A small sound classifier, trained from scratch.
Model: 22.4M parameters, log mel input, activation gelu, moe top_k, num experts 16, layers 12, width 384.
Training: adamw at rate 0.00069, 6300 steps, batches of 384, held-out accuracy 85%.
Data: trained on melodies that start on their tonic, played by one synthesised instrument, 92.9 epochs.
Rows from block 2, named by matrix and row number. Each number is 200 + 20 x the weight over its row's rms, rounded and kept within 0 to 999. All counts start at 0. After the name is the row's rms in percent of the matrix's.
# proj: attention output (model.blocks.2.attn.proj.weight, 384x384), inputs 0-127
proj.207,103,219,178,207,181,218,240,212,226,207,225,192,224,175,182,213,205,216,192,207,207,221,171,183,234,166,188,198,184,192,173,167,191,186,164,226,175,219,190,228,175,203,217,213,170,162,243,203,251,198,195,231,240,184,243,212,187,206,197,222,176,182,223,224,214,205,165,210,186,236,210,237,175,204,181,186,192,179,227,179,162,200,182,174,213,224,203,211,193,191,221,205,165,196,207,197,193,184,179,211,193,208,233,187,219,207,214,184,233,176,228,230,209,205,217,187,185,173,226,185,223,219,186,186,194,212,219,237,211
proj.208,114,183,179,187,189,232,227,200,192,211,208,187,227,207,199,212,202,212,179,199,205,235,191,201,202,183,204,205,183,186,168,196,222,211,191,203,200,203,222,213,189,195,189,204,193,188,207,227,218,196,215,213,216,186,205,220,202,204,214,213,204,167,223,221,208,228,169,201,193,231,225,200,166,207,210,176,183,170,233,212,196,193,186,181,218,219,177,201,184,183,218,227,186,224,235,215,189,179,185,186,238,176,221,179,230,219,210,230,212,217,226,210,189,215,216,242,191,193,205,209,202,226,209,185,188,211,194,205,226
proj.209,103,207,244,213,195,173,189,197,190,190,177,220,197,214,224,194,167,233,195,166,200,181,211,220,183,226,213,204,230,189,212,201,229,215,205,195,202,197,203,215,217,160,209,189,198,204,189,193,197,192,199,213,199,191,215,168,206,188,198,212,215,221,191,196,201,157,198,170,242,172,173,166,239,181,205,226,217,246,192,237,212,183,211,229,169,170,183,183,218,202,168,200,230,182,198,202,229,212,225,219,190,232,171,231,160,171,184,199,179,204,193,167,174,242,176,188,220,227,178,206,162,145,223,212,219,196,154,162,158
proj.210,094,189,212,199,199,196,202,195,240,205,222,212,220,187,170,229,230,185,197,212,191,174,204,167,182,177,200,202,205,184,192,207,180,201,175,221,205,226,235,225,175,208,190,177,194,202,198,211,202,203,189,190,208,212,190,198,207,195,207,205,198,175,218,212,206,214,204,200,190,229,211,206,191,199,160,209,196,195,208,160,183,188,185,196,220,214,228,216,163,167,227,167,178,187,159,183,177,177,167,185,186,187,236,186,207,201,198,175,226,178,214,222,215,193,208,179,168,170,214,191,230,220,179,187,176,203,224,227,190
proj.211,086,208,198,234,158,184,212,205,196,232,218,160,223,178,168,220,194,175,178,208,240,242,179,184,171,157,189,213,181,157,171,216,185,174,181,233,181,192,174,211,153,201,229,174,207,200,235,243,221,191,185,237,244,201,204,206,190,201,206,229,188,166,222,240,238,216,168,182,210,212,186,207,222,191,178,207,189,215,210,179,182,193,179,210,199,189,209,192,167,183,197,197,196,199,197,212,220,187,179,194,212,196,201,205,197,197,215,174,221,179,235,210,205,215,209,221,217,197,197,225,196,184,186,194,195,231,163,195,168
proj.212,096,188,211,193,231,145,157,166,179,214,165,186,190,222,217,164,176,156,218,183,191,177,212,245,169,194,234,216,218,224,223,227,181,189,253,195,221,154,207,185,225,199,193,181,218,230,177,183,150,224,239,169,177,243,182,196,243,184,239,171,249,235,179,187,178,211,210,187,197,182,182,183,204,195,214,213,192,196,200,182,236,200,221,228,194,172,183,182,213,199,175,189,200,189,213,199,197,214,229,206,156,188,203,206,212,180,190,205,186,207,183,186,192,211,178,216,193,228,179,194,164,208,180,213,216,195,190,196,195
proj.213,089,188,182,218,194,214,204,198,202,230,217,179,237,214,201,204,213,198,210,197,229,193,215,163,171,165,202,228,189,198,191,217,190,172,217,218,216,197,197,219,162,209,205,193,229,215,230,212,208,218,205,194,231,194,206,192,210,233,195,204,189,174,221,230,221,180,198,165,215,169,152,176,235,186,203,196,210,202,203,241,208,198,212,233,176,208,186,164,207,203,202,184,243,168,189,178,235,195,203,247,191,191,189,225,148,171,195,161,176,195,196,183,200,231,154,195,221,186,213,204,155,187,212,215,225,192,172,159,196
proj.214,101,194,199,191,188,205,215,207,221,208,192,185,224,196,200,194,193,203,187,207,188,189,191,209,198,181,203,214,196,204,194,186,192,197,188,183,195,203,190,186,206,204,198,231,205,229,224,209,190,205,199,173,186,223,188,213,208,183,167,190,217,195,213,185,204,211,206,187,175,179,178,222,182,169,177,210,213,171,223,209,199,222,215,216,199,177,164,179,206,224,167,233,197,230,217,237,209,190,210,208,226,208,186,207,187,192,240,232,197,209,191,193,195,210,167,232,228,223,192,237,205,207,233,214,222,155,180,189,171
proj.215,108,205,207,208,193,193,179,205,183,184,162,221,188,195,206,201,182,206,213,192,191,178,205,212,199,224,195,185,205,207,236,212,207,208,197,181,184,202,201,212,204,169,204,196,207,193,190,182,222,195,210,193,185,213,182,165,203,182,199,196,202,232,197,172,210,183,193,191,231,197,217,166,228,210,199,184,199,214,196,191,202,209,212,194,181,207,190,219,195,196,205,179,210,180,178,180,241,188,197,219,170,188,183,209,194,208,179,192,201,198,193,183,197,220,192,192,202,186,195,175,159,171,179,209,200,206,194,176,197
proj.216,131,196,200,197,187,200,201,201,195,185,194,198,186,200,194,199,205,211,191,224,189,207,208,204,213,204,174,203,194,211,209,200,218,187,207,190,202,190,203,163,213,221,194,199,191,191,207,200,203,207,198,200,189,193,198,203,193,199,210,182,186,204,190,212,197,180,221,169,198,152,179,152,210,167,209,224,237,178,165,234,230,230,229,218,173,180,184,162,245,227,167,210,226,216,200,230,190,237,240,218,228,172,190,242,177,193,233,226,146,235,165,206,172,219,175,223,237,236,158,227,203,187,207,234,214,182,168,166,219
proj.217,103,217,179,194,204,214,231,193,184,221,213,186,202,203,207,181,196,188,214,223,195,205,184,231,209,188,229,220,198,178,193,219,184,191,203,206,193,204,206,202,185,207,189,221,188,198,203,188,202,198,191,187,187,198,223,212,225,206,179,178,231,211,195,178,170,239,200,213,172,202,185,210,192,205,189,184,206,165,195,194,215,213,212,185,214,199,192,216,196,197,193,191,180,183,204,230,195,192,191,189,197,216,209,199,202,215,213,227,217,213,182,214,191,190,198,221,201,208,187,180,212,240,192,209,198,168,191,196,215
proj.218,099,205,204,243,190,215,235,184,232,230,209,170,205,169,196,213,240,200,196,215,210,248,180,164,221,178,171,253,190,199,183,151,152,173,190,226,207,203,194,208,183,202,224,174,179,209,217,231,235,190,166,216,260,179,226,225,202,226,204,234,179,174,237,237,169,212,200,180,215,186,176,217,209,209,193,196,193,216,197,207,195,197,197,201,166,186,190,204,199,204,205,176,206,182,177,199,234,192,204,208,202,207,187,207,183,210,238,195,190,194,211,190,191,205,180,179,207,184,193,200,205,202,211,194,203,190,165,193,185
proj.219,105,236,181,207,193,228,214,193,223,198,209,187,210,177,207,219,217,230,179,212,233,207,185,193,215,193,222,213,200,201,195,182,237,172,162,183,174,248,197,197,166,197,208,216,180,176,214,214,232,194,194,203,212,179,228,200,202,215,173,217,188,197,237,212,226,183,207,200,211,189,174,179,204,177,217,206,218,239,193,199,185,196,203,209,171,199,186,193,199,189,193,166,214,191,166,182,231,193,207,220,174,229,184,214,181,188,181,159,202,183,209,177,201,221,195,168,213,196,193,192,178,183,195,199,217,196,201,197,163
proj.220,082,189,213,211,223,196,163,191,189,203,204,217,189,208,224,183,211,219,187,182,214,177,198,245,211,191,229,216,229,217,241,207,201,199,189,176,204,205,187,205,217,214,229,218,188,221,193,183,184,196,242,166,178,229,209,206,206,211,176,150,245,217,175,182,193,243,229,223,207,194,186,231,214,205,165,188,213,183,183,190,199,200,210,166,227,207,215,202,207,192,200,204,176,217,163,201,178,168,168,180,204,184,192,159,232,232,174,203,243,191,188,207,198,158,196,205,190,194,213,192,231,198,221,193,199,192,198,204,231
proj.221,108,195,210,200,172,179,183,210,207,178,226,203,216,191,174,204,223,213,171,231,180,190,201,177,192,219,192,189,211,193,203,188,191,206,192,197,197,177,181,188,213,225,179,200,197,221,195,207,199,207,174,200,194,232,195,211,180,199,238,191,196,185,175,202,207,206,186,179,195,178,165,203,213,194,175,190,190,212,200,205,174,200,182,203,187,196,223,227,202,188,195,201,200,163,179,201,230,193,207,187,186,237,178,208,158,196,192,201,203,174,199,196,212,196,204,191,209,206,187,179,190,196,194,200,194,219,185,186,168
proj.222,086,186,224,204,199,203,216,173,209,212,198,164,216,217,202,232,223,205,205,192,205,185,218,201,185,210,205,202,230,208,176,221,213,197,214,195,184,202,204,197,212,195,230,186,193,211,209,196,178,197,190,191,197,215,191,208,223,189,205,221,216,200,206,207,181,177,200,153,217,183,212,187,182,161,235,207,194,201,230,253,196,207,225,214,227,193,204,187,188,235,214,234,194,200,218,194,201,211,185,220,224,184,216,213,237,193,229,231,162,219,211,190,219,210,190,216,216,214,190,247,216,228,248,182,187,201,170,210,176
proj.223,094,196,217,228,188,189,204,169,186,214,186,226,193,221,216,200,199,189,211,199,203,206,205,204,199,226,232,239,192,204,205,225,181,200,187,199,203,200,203,176,211,195,201,173,195,196,187,177,185,222,201,198,202,206,200,170,205,187,157,181,192,216,200,196,191,209,164,188,217,194,192,185,218,178,195,166,195,229,223,171,184,181,174,204,176,216,221,217,180,166,210,191,174,202,178,163,231,176,172,192,149,188,180,199,163,186,168,169,199,190,231,180,217,192,205,157,211,174,217,159,191,202,188,183,195,229,201,191,179
proj.224,099,203,216,228,208,198,227,213,211,216,201,231,180,181,249,160,194,220,226,191,171,210,212,206,196,205,214,193,198,223,229,202,200,221,189,190,202,196,191,191,205,146,197,232,187,239,165,186,220,191,233,181,203,211,211,161,213,168,194,220,182,214,186,175,175,183,210,196,195,217,215,202,175,213,205,183,177,158,223,197,197,182,185,190,241,243,207,189,205,211,215,202,212,220,217,189,174,195,168,219,227,173,239,175,221,192,216,186,217,177,210,230,209,174,187,221,193,187,222,227,220,225,184,181,203,219,222,214,228
proj.225,094,218,208,241,207,178,185,209,188,222,189,180,213,178,205,188,191,170,185,189,212,215,187,212,184,180,205,228,214,211,183,175,152,193,187,233,208,198,209,194,174,217,218,177,223,210,211,232,204,191,213,192,231,215,214,199,202,229,206,231,215,189,219,208,215,179,222,197,215,193,181,188,233,162,191,198,232,212,205,186,195,209,187,207,219,223,196,212,203,196,206,186,209,201,170,183,221,195,212,207,202,186,175,207,162,180,199,201,203,205,197,213,194,207,200,185,207,189,199,195,201,195,206,227,208,193,208,187,194
proj.226,079,214,186,192,210,200,201,187,188,218,155,205,163,199,220,198,208,212,216,208,188,203,198,242,213,223,230,212,202,213,207,188,178,202,206,170,198,204,203,180,210,195,198,204,195,179,162,188,211,206,199,191,209,211,206,192,214,187,190,178,216,226,205,162,182,246,188,211,194,241,210,191,160,227,198,183,195,160,246,195,210,190,180,196,254,205,200,233,151,183,239,220,168,175,228,201,184,149,150,213,180,172,222,178,216,183,193,202,219,188,206,220,237,196,233,207,163,189,207,201,191,244,182,184,206,218,209,223,218
proj.227,074,184,187,173,181,227,226,225,222,191,236,163,198,207,196,201,216,199,198,234,174,225,228,214,223,196,214,184,178,205,215,206,225,217,196,173,211,225,215,198,204,204,188,228,165,200,178,218,227,244,240,189,193,194,212,227,212,227,219,156,190,201,223,201,215,214,184,223,167,221,205,222,170,206,181,188,185,190,245,177,179,166,185,164,206,236,251,226,188,186,214,214,161,214,225,212,195,192,191,176,198,218,229,177,243,209,189,225,221,199,205,213,217,200,248,196,190,186,191,175,255,256,183,166,210,210,232,232,223
proj.228,153,192,223,162,228,187,197,215,181,167,184,227,175,223,228,174,168,198,220,188,163,170,222,226,192,227,219,160,218,226,219,222,226,240,217,170,198,186,207,199,218,177,173,213,196,223,169,181,187,208,235,180,171,216,197,179,217,173,193,175,224,214,175,171,183,192,218,212,203,212,198,191,169,194,220,202,207,186,218,192,210,189,195,218,228,213,203,197,206,214,207,214,207,208,222,208,188,213,188,209,203,180,215,202,215,175,222,208,208,207,198,199,201,198,194,201,207,191,208,215,203,224,219,189,227,193,204,229,201
proj.229,081,178,205,195,195,167,163,186,182,213,227,215,190,215,213,168,180,192,212,210,173,213,218,212,200,216,186,203,205,193,209,212,188,217,210,210,217,175,196,179,216,197,170,200,219,220,189,189,177,198,215,183,171,240,185,173,204,203,220,202,202,193,178,194,183,154,198,187,215,181,159,147,255,183,204,214,228,240,185,188,203,198,215,212,177,187,209,213,205,213,173,173,230,165,177,190,228,207,225,211,170,207,162,247,147,180,213,195,189,200,192,183,189,223,180,190,208,218,190,196,151,150,197,206,204,190,176,190,169
proj.230,109,199,196,200,196,197,206,207,178,211,183,213,216,207,181,202,199,169,223,196,221,205,192,218,194,175,204,219,176,204,193,220,164,193,210,209,198,194,199,207,206,200,194,176,207,221,211,223,196,215,214,217,191,209,190,211,199,192,193,218,210,219,199,173,197,214,186,246,179,209,240,186,210,235,178,189,192,191,165,173,217,182,197,170,188,176,213,210,178,168,181,178,179,190,180,206,166,198,212,182,203,223,190,214,208,211,163,183,200,205,195,206,210,174,220,205,178,191,180,185,219,194,171,218,171,215,228,189,213
proj.231,100,207,220,223,186,186,191,189,191,184,204,200,200,195,191,193,206,203,194,198,184,204,202,187,199,218,180,208,203,211,210,206,183,201,220,204,193,175,194,200,206,200,200,187,209,216,190,194,205,199,180,197,199,208,195,182,186,196,216,214,181,201,190,204,199,148,207,164,207,158,170,173,211,162,223,218,196,227,201,227,185,215,211,205,155,188,184,197,230,228,197,207,222,207,218,199,259,235,235,226,204,214,183,243,165,160,206,216,170,209,192,162,194,243,172,190,241,197,186,216,186,192,228,227,211,185,149,163,151
proj.232,107,218,217,199,227,205,207,175,205,166,192,174,171,186,224,193,207,209,227,220,172,187,226,194,237,225,184,194,216,217,227,182,215,209,212,171,197,198,212,194,200,213,206,200,177,181,187,199,205,201,193,183,207,175,208,219,208,200,216,204,210,209,187,196,171,179,234,193,196,187,205,189,207,167,231,215,220,192,198,176,222,221,220,219,213,194,197,195,228,223,194,196,212,191,211,192,219,235,209,225,186,177,183,217,207,160,225,219,206,213,181,194,199,201,208,182,206,193,192,211,186,207,220,219,218,177,210,212,193
proj.233,125,174,254,178,235,176,164,192,149,177,174,222,176,225,209,153,158,151,217,158,163,158,235,228,169,210,193,177,228,219,210,262,193,224,237,177,234,156,215,198,234,196,185,175,248,217,187,189,158,218,223,173,146,240,155,181,243,175,215,155,234,204,164,176,178,195,186,185,204,207,195,205,161,197,213,201,190,197,219,209,165,182,199,200,204,214,202,219,194,192,215,217,208,204,236,196,208,180,186,209,191,181,221,180,232,200,212,206,213,206,223,185,226,215,198,210,182,196,218,220,214,222,202,174,219,195,203,223,195
proj.234,096,200,199,208,202,211,201,184,215,204,195,181,206,203,197,208,208,180,203,223,200,209,189,187,220,185,163,202,194,203,183,146,177,202,192,214,186,193,199,190,202,221,216,208,185,190,208,216,205,202,190,205,209,192,214,235,198,210,231,206,192,189,207,219,190,248,195,189,167,230,224,265,158,213,159,199,184,155,228,185,183,200,176,176,221,214,232,213,196,211,220,207,171,208,213,211,186,189,180,183,222,196,232,172,246,218,208,193,240,163,223,241,216,174,235,226,171,178,213,201,236,225,186,189,177,226,223,216,223
proj.235,090,198,220,226,184,187,183,202,163,210,176,197,186,196,210,195,177,194,213,186,185,203,208,196,168,201,169,185,220,194,194,221,185,205,206,206,191,199,194,211,213,192,198,186,232,196,203,188,207,188,179,217,192,201,193,182,198,177,203,221,206,192,187,206,230,178,218,171,220,177,193,170,216,175,226,214,224,222,200,250,203,211,227,222,185,162,182,183,222,206,183,196,209,218,203,215,210,217,230,209,210,196,215,258,164,159,201,221,182,224,189,182,189,216,198,193,224,221,189,211,191,183,233,231,215,194,145,173,176
proj.236,082,208,168,196,183,234,235,246,248,196,225,187,238,186,170,212,234,194,184,204,249,210,179,182,229,171,197,215,180,159,182,204,199,143,170,198,191,237,184,238,159,208,219,235,191,187,244,225,208,198,212,188,202,199,206,220,211,235,197,188,182,194,250,218,238,209,181,196,228,180,183,204,211,185,191,182,194,205,229,200,162,165,190,187,189,233,211,219,174,155,232,179,212,169,176,186,209,153,164,216,168,202,183,186,207,194,193,163,223,175,234,185,225,224,182,193,198,166,248,174,195,192,185,163,241,217,219,215,177
proj.237,064,217,256,194,223,189,210,208,199,194,179,223,164,182,235,182,159,220,201,211,159,197,212,256,224,253,202,205,223,191,226,193,234,222,198,173,210,209,181,192,227,175,190,229,175,194,157,159,213,179,212,193,150,200,171,193,198,151,205,200,192,213,191,157,163,172,231,189,212,161,208,181,219,204,237,186,199,199,204,199,243,195,204,195,189,209,172,174,228,226,181,212,247,178,206,200,210,223,214,230,184,212,200,197,172,185,194,220,174,205,163,213,223,222,200,214,202,221,181,225,175,158,193,200,224,183,208,202,202
proj.238,124,173,230,197,230,192,178,175,181,186,192,242,192,225,217,201,197,211,211,177,183,186,246,203,183,218,200,195,231,221,210,205,220,229,223,190,216,162,209,201,239,189,194,172,215,214,190,184,171,231,198,188,194,210,205,188,201,191,224,185,245,210,155,201,177,212,211,207,212,191,195,199,201,188,190,191,193,198,195,196,202,196,209,190,223,211,220,199,214,199,195,229,196,208,212,199,208,207,198,199,214,171,205,194,203,196,223,192,212,201,202,195,194,198,199,224,199,194,202,219,213,203,216,203,188,191,205,207,213
proj.239,084,206,204,173,205,216,175,190,204,185,226,213,200,182,171,217,217,199,170,217,177,226,200,150,215,181,163,192,214,212,187,163,243,208,200,209,206,195,197,180,180,204,179,188,212,198,219,243,213,200,165,223,212,182,203,225,201,195,228,213,182,174,198,245,207,189,211,193,217,162,183,170,206,174,216,226,241,197,215,203,215,203,241,236,181,208,165,192,213,236,192,204,230,172,213,212,218,212,180,243,196,200,175,213,192,173,216,170,185,200,200,187,186,209,179,218,226,215,205,237,149,174,218,220,240,177,183,193,210
proj.240,109,179,230,153,170,179,181,200,211,181,194,211,212,197,198,183,209,192,168,179,177,174,213,190,193,180,186,168,219,203,207,241,213,209,197,173,216,193,205,187,210,199,186,203,209,202,210,208,171,200,219,171,161,222,178,195,212,187,186,185,215,190,204,194,223,221,168,224,194,220,191,222,213,202,171,180,196,197,224,189,165,160,176,161,187,235,226,211,168,151,230,210,166,197,176,182,194,174,174,193,200,189,201,182,202,206,203,172,222,167,241,204,232,195,223,198,187,149,240,195,214,198,188,177,193,224,221,201,212
proj.241,126,212,222,199,215,169,177,208,179,185,173,218,190,212,212,168,182,202,231,180,196,159,198,214,178,200,181,173,213,221,216,237,200,213,211,180,188,170,194,216,218,185,198,211,219,216,193,175,181,190,225,186,168,221,190,150,223,185,166,188,222,225,179,182,199,217,202,234,195,217,230,208,168,208,208,162,175,175,234,185,182,180,189,182,239,237,230,207,193,174,237,207,183,211,199,190,176,185,162,193,196,181,218,180,225,200,201,180,224,181,216,217,246,172,214,211,183,163,228,212,221,219,190,177,198,221,242,237,226
proj.242,084,204,183,194,203,197,189,208,208,209,179,189,197,201,212,176,199,194,223,186,193,186,190,217,184,175,230,216,214,214,212,209,188,207,197,181,196,212,203,220,201,173,212,234,211,227,189,212,188,207,249,178,206,217,206,185,248,214,162,169,236,215,206,195,204,205,160,204,187,239,205,195,209,223,159,173,171,205,215,167,171,154,167,175,215,234,266,227,150,131,233,173,168,181,189,200,180,145,158,182,178,213,222,203,214,210,152,148,247,173,213,201,221,166,212,205,152,157,244,155,203,215,150,168,185,227,237,232,219
proj.243,127,173,218,204,202,167,175,192,180,222,207,191,191,224,220,180,194,198,228,188,191,187,206,215,179,208,207,211,215,226,208,196,179,207,230,224,229,158,202,195,221,206,203,181,210,238,179,189,192,206,224,176,190,226,199,189,206,208,206,186,216,190,176,208,194,169,222,162,235,175,179,191,228,189,213,222,210,235,166,230,205,228,226,215,185,179,199,190,215,240,171,169,214,198,174,209,201,208,222,211,189,204,186,232,176,187,209,219,198,207,182,186,187,206,164,178,219,206,182,186,191,166,220,224,196,186,175,177,184
proj.244,098,210,214,224,222,179,196,184,202,216,174,224,184,206,204,212,196,196,211,176,200,207,201,208,199,203,207,201,222,211,207,181,203,211,188,192,173,182,212,213,203,175,205,197,196,211,205,195,195,188,198,205,206,202,208,191,222,177,191,237,212,201,202,209,201,192,194,222,182,209,221,208,161,183,216,201,202,189,226,185,186,185,189,196,237,240,226,196,203,176,230,185,185,209,198,196,174,185,178,208,205,189,225,182,227,165,176,151,236,171,225,207,213,177,204,198,192,179,233,215,221,231,176,181,193,221,234,218,228
proj.245,083,223,220,206,207,198,215,179,191,198,198,217,217,201,197,186,193,173,193,218,194,174,195,223,227,188,222,202,187,186,213,198,195,211,211,212,197,188,195,206,203,220,217,215,166,190,195,185,174,186,170,205,157,210,209,216,198,182,180,189,234,188,188,195,166,175,211,211,246,168,180,166,242,175,204,199,208,234,196,180,216,193,203,218,184,223,188,192,214,224,195,184,214,192,184,192,240,203,196,245,189,194,152,209,157,198,193,204,194,196,175,182,183,231,214,179,199,218,173,189,156,155,205,215,220,159,209,199,153
proj.246,113,194,210,206,188,191,197,206,198,195,185,206,191,199,213,202,187,212,218,201,200,208,206,213,201,222,196,187,216,199,217,210,199,214,195,194,201,198,209,181,217,197,193,199,189,191,188,189,204,204,200,202,194,200,185,178,190,178,203,185,188,221,194,187,208,153,212,170,226,172,172,166,263,184,202,222,213,252,139,210,206,216,211,207,150,169,192,203,228,202,173,163,227,173,152,200,231,222,228,198,184,230,179,237,168,208,188,211,194,210,168,173,164,213,200,164,212,217,163,178,179,151,199,245,200,211,172,166,173
proj.247,115,158,204,196,216,174,161,168,189,206,167,195,175,232,216,185,185,191,214,205,179,185,230,214,191,221,216,205,218,233,219,200,172,224,216,180,244,184,228,162,247,201,175,173,225,233,175,189,177,234,205,194,187,218,165,198,188,193,209,170,222,210,188,164,173,192,204,209,186,200,179,198,216,196,189,211,218,198,146,206,215,217,201,207,187,173,208,186,231,207,167,191,220,221,191,219,178,219,233,177,227,187,171,233,185,212,205,220,200,222,157,198,171,188,176,201,212,227,184,200,210,180,211,227,192,178,193,181,209
proj.248,092,231,204,221,186,197,205,182,181,204,197,181,212,198,196,201,189,198,169,200,212,198,178,214,198,194,199,214,209,185,187,215,189,182,197,213,187,197,192,199,198,213,230,197,219,191,222,212,179,188,184,196,208,205,200,206,216,209,200,215,206,193,204,204,219,160,189,173,210,159,176,156,245,179,223,220,221,240,205,225,190,204,199,207,160,183,180,206,192,181,198,176,202,169,204,187,237,196,217,217,183,207,200,236,141,166,192,188,178,211,211,170,207,247,200,183,214,208,184,177,176,160,199,219,211,215,171,166,173
proj.249,103,183,169,206,184,229,209,204,227,226,232,180,231,192,169,225,222,206,166,200,221,221,187,160,204,172,203,196,216,165,177,165,199,184,172,231,217,219,179,204,167,231,201,210,173,199,234,246,231,187,185,212,234,172,193,227,189,241,214,224,163,152,222,246,230,184,223,197,235,199,178,185,225,187,225,197,222,239,159,202,217,211,206,207,171,197,185,181,221,190,187,164,217,216,164,171,210,233,216,214,170,204,180,229,182,199,179,203,195,197,179,178,191,193,191,162,211,205,188,183,180,178,208,212,223,191,185,191,199
proj.250,118,181,214,252,217,186,193,173,192,243,182,187,199,226,220,179,180,155,221,201,197,195,211,226,203,206,232,245,202,236,210,202,157,195,209,203,211,193,206,213,207,184,207,177,203,228,181,220,207,207,218,177,213,224,191,205,224,214,204,200,215,198,219,208,184,182,218,203,190,177,167,180,262,180,182,196,197,225,163,185,214,210,216,204,175,195,201,207,220,197,189,188,199,194,170,188,227,208,214,203,188,217,180,217,157,195,181,197,190,213,177,174,191,212,207,182,188,221,183,173,185,167,197,233,172,189,215,186,194
proj.251,107,187,197,183,192,201,185,199,183,184,188,211,176,206,224,187,175,194,203,207,179,199,196,224,216,214,212,186,203,189,213,208,218,223,202,183,204,218,221,177,205,185,188,228,206,199,180,179,197,198,219,189,180,217,180,190,228,176,192,180,212,216,202,169,196,242,165,214,190,231,233,207,196,235,187,187,197,201,243,188,166,185,148,175,205,238,211,251,157,167,252,193,171,148,195,177,198,145,147,183,185,207,211,162,207,221,189,187,226,154,235,224,243,201,247,202,152,160,231,165,206,194,163,178,189,223,226,235,210
proj.252,071,189,164,192,166,218,237,214,223,215,237,141,228,185,176,239,238,229,188,227,225,222,211,179,213,153,197,196,179,181,168,189,177,185,199,233,200,210,205,195,179,220,202,201,169,216,224,215,274,242,190,210,248,153,214,226,193,220,189,202,205,188,214,237,200,206,230,232,175,216,204,200,224,219,215,210,208,207,172,182,210,217,210,207,208,191,201,222,191,204,193,170,201,165,183,186,195,197,194,168,185,253,223,222,186,212,184,213,210,172,177,219,180,170,212,188,197,185,168,167,229,230,195,238,175,212,191,220,214
proj.253,092,180,189,168,191,219,178,202,200,183,211,199,189,192,209,187,212,223,164,219,193,229,199,179,210,240,213,205,199,201,204,168,218,208,206,174,206,206,159,180,202,204,184,230,188,206,197,212,202,204,234,177,197,215,203,212,187,224,214,153,171,196,203,182,215,199,168,186,208,173,186,213,216,181,200,170,194,224,179,206,190,193,199,204,211,184,179,212,187,208,195,210,190,179,205,179,229,183,193,205,166,208,169,184,191,205,181,206,192,214,216,191,230,228,209,215,189,211,204,196,149,167,222,213,182,174,195,182,174
proj.254,078,185,202,166,200,201,191,210,201,183,230,184,218,195,187,188,185,194,191,208,197,224,211,193,173,197,194,200,175,201,181,210,220,204,204,191,218,192,202,201,203,204,230,187,227,217,201,202,195,218,220,181,194,226,212,202,201,197,236,193,196,188,200,198,198,196,187,199,174,214,161,176,179,185,217,234,172,203,222,222,193,184,189,217,229,188,201,173,215,205,190,255,199,216,249,237,179,199,207,188,236,201,210,202,202,152,246,238,200,205,206,185,209,223,176,220,187,207,216,247,210,210,205,201,210,200,184,186,199
proj.255,104,230,178,227,159,229,204,218,210,227,232,180,237,161,185,197,197,195,183,243,222,222,155,195,231,177,178,215,165,167,173,181,185,166,176,227,177,236,182,231,169,236,239,221,188,191,204,216,212,157,185,204,208,200,210,230,179,240,196,220,175,160,224,216,208,208,178,166,206,207,169,200,208,190,192,166,207,167,222,224,192,188,192,198,174,236,221,204,182,210,215,203,210,172,200,206,214,187,182,238,196,189,219,193,163,188,208,188,191,186,201,203,228,221,179,208,195,190,222,210,185,199,187,184,219,194,191,191,193
proj.256,096,165,252,220,205,176,171,193,180,224,175,213,206,245,189,158,186,174,212,161,179,173,210,255,157,183,207,205,216,237,208,227,161,208,209,188,239,167,204,206,224,183,208,161,235,238,197,187,172,232,230,175,165,242,150,170,231,189,164,171,225,205,197,195,188,180,201,187,208,183,179,183,231,170,180,212,217,234,192,209,194,222,214,199,195,175,208,200,222,218,167,208,197,220,207,180,213,216,222,198,173,176,211,220,209,207,221,233,226,224,183,191,182,214,172,190,211,221,187,202,216,196,222,202,186,178,182,195,194
proj.257,067,194,242,195,176,183,218,207,229,210,199,207,241,201,215,196,211,192,203,177,246,189,212,207,173,193,227,200,210,211,171,216,209,167,195,217,213,185,198,233,171,181,198,157,196,211,232,191,167,215,226,187,200,203,208,161,214,205,183,212,215,205,213,226,227,201,225,209,208,191,197,182,197,163,214,223,226,208,203,208,210,216,211,252,247,190,189,183,190,218,200,187,211,200,210,195,196,191,194,228,217,211,182,215,219,161,240,195,189,220,193,182,200,191,177,195,218,192,189,243,197,214,246,217,183,160,195,208,176
proj.258,074,191,201,221,205,184,168,153,199,210,196,194,212,214,191,178,192,206,225,192,223,192,208,188,185,182,212,216,209,195,202,224,176,199,190,194,196,192,207,210,195,200,200,197,239,214,229,188,183,207,226,190,217,194,196,174,208,223,191,189,240,220,203,196,218,213,190,222,183,208,188,193,211,177,166,204,200,225,171,194,180,216,172,180,197,187,234,231,182,166,206,193,193,214,176,211,183,168,200,168,192,220,240,232,166,196,184,197,249,194,204,213,193,200,233,203,197,200,182,187,203,208,216,237,173,202,200,183,205
proj.259,081,188,211,192,196,182,166,178,196,184,181,202,186,215,210,182,225,194,217,191,190,168,221,178,196,186,212,190,209,205,212,222,193,195,210,181,202,199,217,212,208,191,200,185,219,213,212,184,178,221,203,182,212,204,191,179,230,225,204,182,205,209,191,195,226,188,214,212,189,197,176,163,209,205,222,178,164,209,193,189,167,176,179,184,193,233,244,194,202,156,218,154,213,183,177,192,194,187,188,216,196,207,251,239,181,180,180,163,231,205,201,176,227,210,192,156,169,159,228,172,207,221,175,189,202,210,209,210,194
proj.260,106,194,193,173,219,216,193,220,185,170,202,221,170,209,211,207,199,190,189,203,189,184,226,190,204,225,186,172,222,221,218,199,242,228,219,172,189,201,206,196,206,201,184,217,193,188,196,198,187,210,201,184,172,185,180,207,205,186,222,179,193,189,181,192,201,237,182,189,202,217,223,215,182,219,205,160,150,168,233,180,189,177,180,178,216,231,228,199,183,167,238,204,190,186,192,205,204,202,177,211,193,206,221,157,232,227,161,186,194,190,227,217,236,184,209,197,197,163,241,194,202,201,175,163,200,236,214,203,210